python train.py --model="spectrogram enhancement model" --dataset="babble in 24 made-up languages, each with its own sounds, syllables and stress or tones, from a formant synthesiser" --train_examples=39062 --gain_aug_db=6 --n_mels=64 --hop_length=160 --input="log_mel" --win_length=512 --task="enhancement" --loss="mse" --arch="unet" --norm="groupnorm" --activation="elu" --weight_standardization=false --pixel_unshuffle=2 --widths=[96, 192, 384] --blocks_per_level=3 --block="basic" --attention=false --upsampling="nearest_conv" --init="trunc_normal_002" --residual_init="zero_last" --optimizer="normuon" --muon_scale="match_rms_adamw" --lr=0.0054 --momentum=0.85 --nesterov=true --orthogonalizer="newton_schulz_5" --adamw_lr_other_params=0.0016 --ema_decay=0.99 --steps=19100 --batch_size=48 --epochs=23.5 --lr_schedule="constant" --warmup_steps=380 --weight_decay=0.06 --adamw_weight_decay_other_params=0.01
Rows from block 7 of a small spectrogram enhancement model, named by matrix and row number. Rows with one number belong to one channel. Each number is 128 + 24 x the weight over its row's rms, rounded and kept within 0 to 255. All counts start at 0. Numbers have three digits each. After the name is the row's rms in percent of the matrix's.
After each channel's rows are labels from the 100 clips, of 14976, where the channel reaches its highest value: "peak on" is the class under the peak; "strongest on" is what is common among them. Only what is clearly more common there than usual is listed. The data: babble in 24 made-up languages, each with its own sounds, syllables and stress or tones, from a formant synthesiser.
# convs0: first 3x3 conv (model.mid.1.convs.0.weight, 384x384x3x3, each kernel summed), inputs 288-383
# convs1: second 3x3 conv (model.mid.1.convs.1.weight, 384x384x3x3, transposed, each kernel summed), outputs 288-383

convs0.42 152:159129114096099150131130144134106103107117148155034110105089100109145133086154139141086069108124122094107121094116079142123103136099125101113127114098127127122087122095101109120118147145100125131124074119156084121151114128123111129123097143136122117123105139115114166105126112155138121156
convs1.42 114:136114129117125159131119195161156127108134105094143158169179175136099131189185133128131145162150146118122119128117144103124215117146159128106113111148170138120129111166121099140138120068183129128063135083136141138123156143107135127130130131148162148129139105148119127166145144167153129155
peak on: silence
strongest on: thin (high-pass); pink noise

convs0.120 184:111121126103160116103096051103133098119093120097126118097099121143103119120160124118108107115126085138135073100102098121120087120255090090089134105117135156120144135135123112131139125130123120132109130124132094115138128132130131125128130130159145132124129128149115118160131136156120136116
convs1.120 211:114153157136140156132122185143115160122131105148152156168159145127123139175127129133148148128134168161125166122124132098149190109061135126131160112185123110147138128141127137115117131114152156131124131130134144138132137155130077112139133127137105125106116115144155119158132128148132132152
peak on: silence
strongest on: thin (high-pass); pink noise; rumble

convs0.12 127:132138132132133125124142057083125140114122144150127132139119117134105205086188140156099083103115098123143158148126132150153110128075128136116141120187120137108107128149139167140109117097126134119133116143118114112135156130133112137103109132100087136123115122187117116085129117137134154124
convs1.12 207:129110122118138158101115159102114103140172132117071162141144128090186130156079102115131100164138065133113116089156128128100160146177121093148105134094108123164077162120114126151127162151098149121081111110115150138122094145144131149117126136142137099133154173103145141133112134127107137143
peak on: /u/
strongest on: /u/

convs0.62 095:103104117196157122109112107094093136114099121119162092147121109123112123153090081130112110124108119089137108143079152132121132137097068136115104176163112116133150152119134181120127155087125130091153103138103140116117135147120110107097109143111152116124124133130115128122132136103161142107
convs1.62 057:140165123092112129138115169147130170126165135143090174151131133143166109144124155140136158129143156142115116107097071109131140106066171112113142139119146131172111139163132092107134136102138135155115125143157171147096119110112055131137140130136147160128122123121130107165158134161131145156
peak on: silence
strongest on: thin (high-pass); pink noise

convs0.183 076:170143117119129139153128123178107092106149114154132155185074099093124143145122126137105139130122202149087114135138184134128138142079181112113134126148069123119152130131158147154142113168141115141097133121151130127147126125160161170165145108121108143145126142123111144102122164083142121119
convs1.183 056:139116146153126111124143100156175181096128136102152108083165155139137146135132101113151137139143150097186144148135115116117166109082141163161155112122132115126105153139122105099112128090098093125116125118123097099103136166103016082062121115115171096113120090141098100129143094131166134113
peak on: silence
strongest on: mains hum

convs0.259 094:143105123154143102121130092105112113132125130143255121108148138133129083093089146136082181126114156167118140114152135117119152130043124166123135141160128101110149124119132143132106135091068125117104150120129149119114129139124134135145102130118107131130108132116128121147141139076126134106
convs1.259 103:130139139087150098101112098080123174113146099118114155123143133136149146186094112103150076106120119162095132114115136111152116080115151114143143114126110151129123144191130108106174106180156133132141125149141118123107152124137169134142115151152178123124142141117136147106162144184136118144
peak on: silence
strongest on: rumble; pink noise

convs0.257 112:114104123226107170125120121255135124133113146120137091109160113119140102106082092110126215145132243138135138107155084139101126118153109137151124103136115126132117123088132150152146103106133123111094131108126103149143135126089130114116110101087132132132131116092108117121112124137148104135
convs1.257 192:120088155065151059093130126081125113085117114100114163139061126117109076120136149126141056092125064086115131149072158137151198122100153097135127143130162111107156141173107086106126123083105150123164119145148129152119156150131135159131103163146141117125126128155119140112156147162114141118
peak on: silence
strongest on: mains hum

convs0.300 107:126102150142139125113142137099143166147170146131104132131122133155134082123116155139118152158129135180138158134129154152137097134206118119128126133154101102136141134144116096116114141164255109107116133137119124125146110129115181154142147121099147138137129136172126124103136134090132128131
convs1.300 126:127138115122072137172140158158144142139139110121132136088139137109154137167145142131155148149168139068118130135128145134110150145084155151151112110183106154110134116132112138098112119074079130109108134080120107134118112113106109112142092102150117138138137101104134131136138133155135096142
peak on: /aʊ/
strongest on: /aʊ/; clipping

convs0.256 163:130154147210127159140135164245153116145140157137212118117179142137150133089130128140143255110129219150162121160161122167112207128163119140145125125173126129139160127123147153131141127107099116141142163124121132144139108134147097106133157101112110135133149120109120134150128133121103115144
convs1.256 290:143071121059137098108107111063103151109129091112092153139097131121122133184147152112166066140133101101097151106081149104149116112073152120139133109125142126140131148188114104095115125139154153101118135145143109129109158142154163148113137163149159092113122115139142119147173148164156137139
peak on: silence
strongest on: white noise

convs0.90 089:113145098192156121119112107126116146092107142107171109154107125114102114111107113137093092136114160097139126122083117160135137125132116122152075170123109129134145143098153135149133203087100128132147115161095109117156155171105121121095139117136138130124121119155126138081104119128126146156
convs1.90 033:118128125114138152131142133152117149150201117155086136127101130139164116153130118162116132122115102153104117116119121117089102133082120122111138098134126097132105144134104091091146106109171083139084118086149160147097114037137114112128143139119132162123142109085114102164144138178122132114
peak on: /æ/
strongest on: /æ/; voice: high voice

convs0.97 095:142146144170222150115121057134125120162099154140136130146161123146133144070146130131089088135147129145147118147146111128154161153167156110131110114090163150131149121103148094134139105186115125149117137130130144128157120143084192141154139104137124124132119131085118156068135147136121143103
convs1.97 061:140135128118113125139157123134141172116162115115132142156178176147140103176135142148147175114116101141132150134117145110142149124040125163122161109183115135115122119138117131084119110109105130148120128108131131140106104145110094123129088134137132119138108127122127116154134129115141132160
peak on: silence
strongest on: mains hum; thin (high-pass)

convs0.28 087:086143106109129107130132055184136114111119120159136142189105147144138121114151123130142117148131114121100122127132120110144192134157182087102101147127145124126187120117120095154138113131149133122089094165132171152087091107120128110154149110094130136125116100163107127134146102081077163138
convs1.28 074:144094171136104145138096178079192150121164144102084146092134125124120124146124128140163122144149158122175158175124145158115107121119102183193136096128110166144107123137113142144130143120053132124148179127110133111131095128133163160108101111157112106116157149090169105128132172161159099109
peak on: /æ/
strongest on: /æ/

convs0.274 101:135150149159114141147140100147130122140121118163210109103133092135106080105099139164088230087121132123118133092138137136099146138066141137145130117153127138140120109121160157132131125108084117090110110134118148124128156141117144130120168128109124127145133119111111131123109101093131153139
convs1.274 111:117113129066127076107115101068118160115140075104077157142111123123119127172108106109157094131133121158102140108094118093135089097080166094141136092145122147123116130177121097088121079169143112115124124112137109101108156126157151155143116121143192132133135144115129135119141133184152096141
peak on: silence
strongest on: rumble

convs0.242 136:139158141196127188159143167255146162146129140161189131112179141160169156146106141142115255138119255185155137139167148156116141137131146146141158139162131131124112130114148115163136140099067128153156135129127141146134126110060146131125154136099104132123139121113126142128121126144118122152
convs1.242 242:137089139057152076097123114048130119105111096098087160140075131129108098140150162122146041134137061085111129123094164125143162137083151090134133138113153124113148151181107094109121137108117137106139122132133106130120166146153153145120125156156161102125137111161109135138165157173131139124
peak on: silence
strongest on: white noise

convs0.284 098:120123118184105147118108085215146140149099134124163103095144125143114189119137118123132184142123242126114102164143104151116153127069127139136157156130128119135180096136124127130156129106077131145150147142127152145158112131119180111138154122111130141115119094108127118113090136150107125130
convs1.284 126:126084143077160087114139134059111123100124084138106173123088123113103110121125142132139054126160074120115151112106157122164140131125163121115128105135166096106119150166103123125123110098108098103099106113121076120092176150102159121118139133137152104136135135145118154140182100175158107137
peak on: silence
strongest on: mains hum

convs0.89 122:119144122132130113112105089087113119099076119111156105104135134125140116170135098123174109100108139106108129114108145096120123110154055113128166141170127123121177116148120150145138108137165141141176099116123093110154109134118104120128115164144136118106146098145125125113136124176114122114
convs1.89 123:166112118075104162142131176178130177134163128153117161163136146142151095151139160142180184138143151089114132111089084123146131133092145133100134120132135109158134152137134095116100121109157135118101125133143140140096150124092059125112123128121138145140106110156128097168123127124149147146
peak on: silence
strongest on: thin (high-pass); pink noise

convs0.82 096:134111098140145105126087121099119133120099126064136110140104097133087108130125090132069119148087152087150123112097125133136115131090112166118127167163106115136122145112128154122122161089109107117102120146085141123170126167101126098130108125118154113126119117159100151070145128107149140138
convs1.82 048:139153141117132140118153184150126135130175141140133196151124145154146100119141126136140157125146122133141109107102098103116168108121152100127136144119158117155147132132113081114163150075145115150108139123161145172100118101114083149134146137134129165115136130086134106161135139134117142158
peak on: /æ/
strongest on: voice: high voice; /æ/

convs0.349 190:132119124124089130126117152079141141132134136112108123101126122119143114099104120129147145116128104094133133127122112147117134126071121123141111143127119142142098143120128160114126134151115133144147137140131153142096131127134128137127085145127127123114122123099136127139131121131118131131
convs1.349 243:074145119154164163140142184209141152138145118137171147159154145133101146193133123112150182136128180166139153132141148114128200122211147143105090085148159094123149098152104096166134120094159139148074108103125149131106109124130158111126168121106134117121136106128121129110114142167131144155
peak on: silence
strongest on: thin (high-pass)

convs0.108 088:165165129130117185134135077143119110170139157139135125129116136166141157089134141146114133128105097131109143145134157130164118168107164130147082159116118108137139111074121131143142111169173146143105168157145132132180048126104199139149138135128117136139149116108147143110114133106120135138
convs1.108 048:100094158116101090135151102154153171093148123125126154132128146120108075169124121102140159133146105152147136163191114153123165109112122161143161059143118176093125094149112108105128097110049086126109091111114123131112123146085108140109055090115134132132108128095110116127124144133169102127
peak on: silence
strongest on: mains hum

convs0.364 155:162129144112140095140121135129152135131121149113188144124133104137138174082068135133145183108140230153160117131118118119101182118093144122132158112121124112116087136144121157119118121102070124114117107114125145133120135130119143107151180118098137120126132126135130120114135130108101144133
convs1.364 186:086128134170133120123091120137145113116094111112159080126135104103104092146096090093111140123085161142137109138172139138112147115182108165127129135133117149150131143125134128145150120185148120161135157129140157125154094118155121138153141141141104162143169124146141127152113148162149120139
peak on: silence
strongest on: thin (high-pass)

convs0.114 096:114135111126168142137143124241126139116127122168127085165131132122093156124218129142123144107101175110136126155139156132086127107059090167137126123147139122134181115092114119132116131149133136170127128148112126148139123136113188155135172140107097125144125139138129124135106123133151121085
convs1.114 042:140091142122105079120124077133166169110142130107123178084133137140130073161073090111120144139157109134157106173159104151117114127155138151152163104117122129109091149149136082110159085109078112131125113130143124141092139145060102098094096133089143124131113109107077117133142098139175134142
peak on: silence
strongest on: voice: deep voice

convs0.294 096:111107117121136124124093126100139100106121087114157111038166141117095126144096084125127090115108121083134086098127114113113128139094104113084123118104111099131130128167130098127133125093039116134104125114153119142116184126149098121095127141136114112127132098101105090121111174137148119119
convs1.294 090:141102143125104117123124124133141127127102137110150159149142108122143104112110117106101119126130129158146169161142152126094135120186150138132138139146118140100137090153156162166110124153154150134159160129127080123151094156150147112164130105149101139091105113128132139097131128095129155157
peak on: silence
strongest on: mains hum; thin (high-pass)

convs0.109 092:129142141145176139139139143180139131120125132149152132181121139139117141136179145136114148126123222093116130161142147151129117110062134137158144124158145088124202119080116105145120136145166117165145145111107167099157127129118207148132142136131117129168126135118139102124107152141143130092
convs1.109 041:134076156130101088113132065177114169132124141125114140084143141137131085153096119111143149135151121156142097128161118149144144130149130130139153132102162145117111156158158111133170067123105098164115095152121094153103139140070073097094091097112131132134143144074086130143140110121160130139
peak on: silence
strongest on: mains hum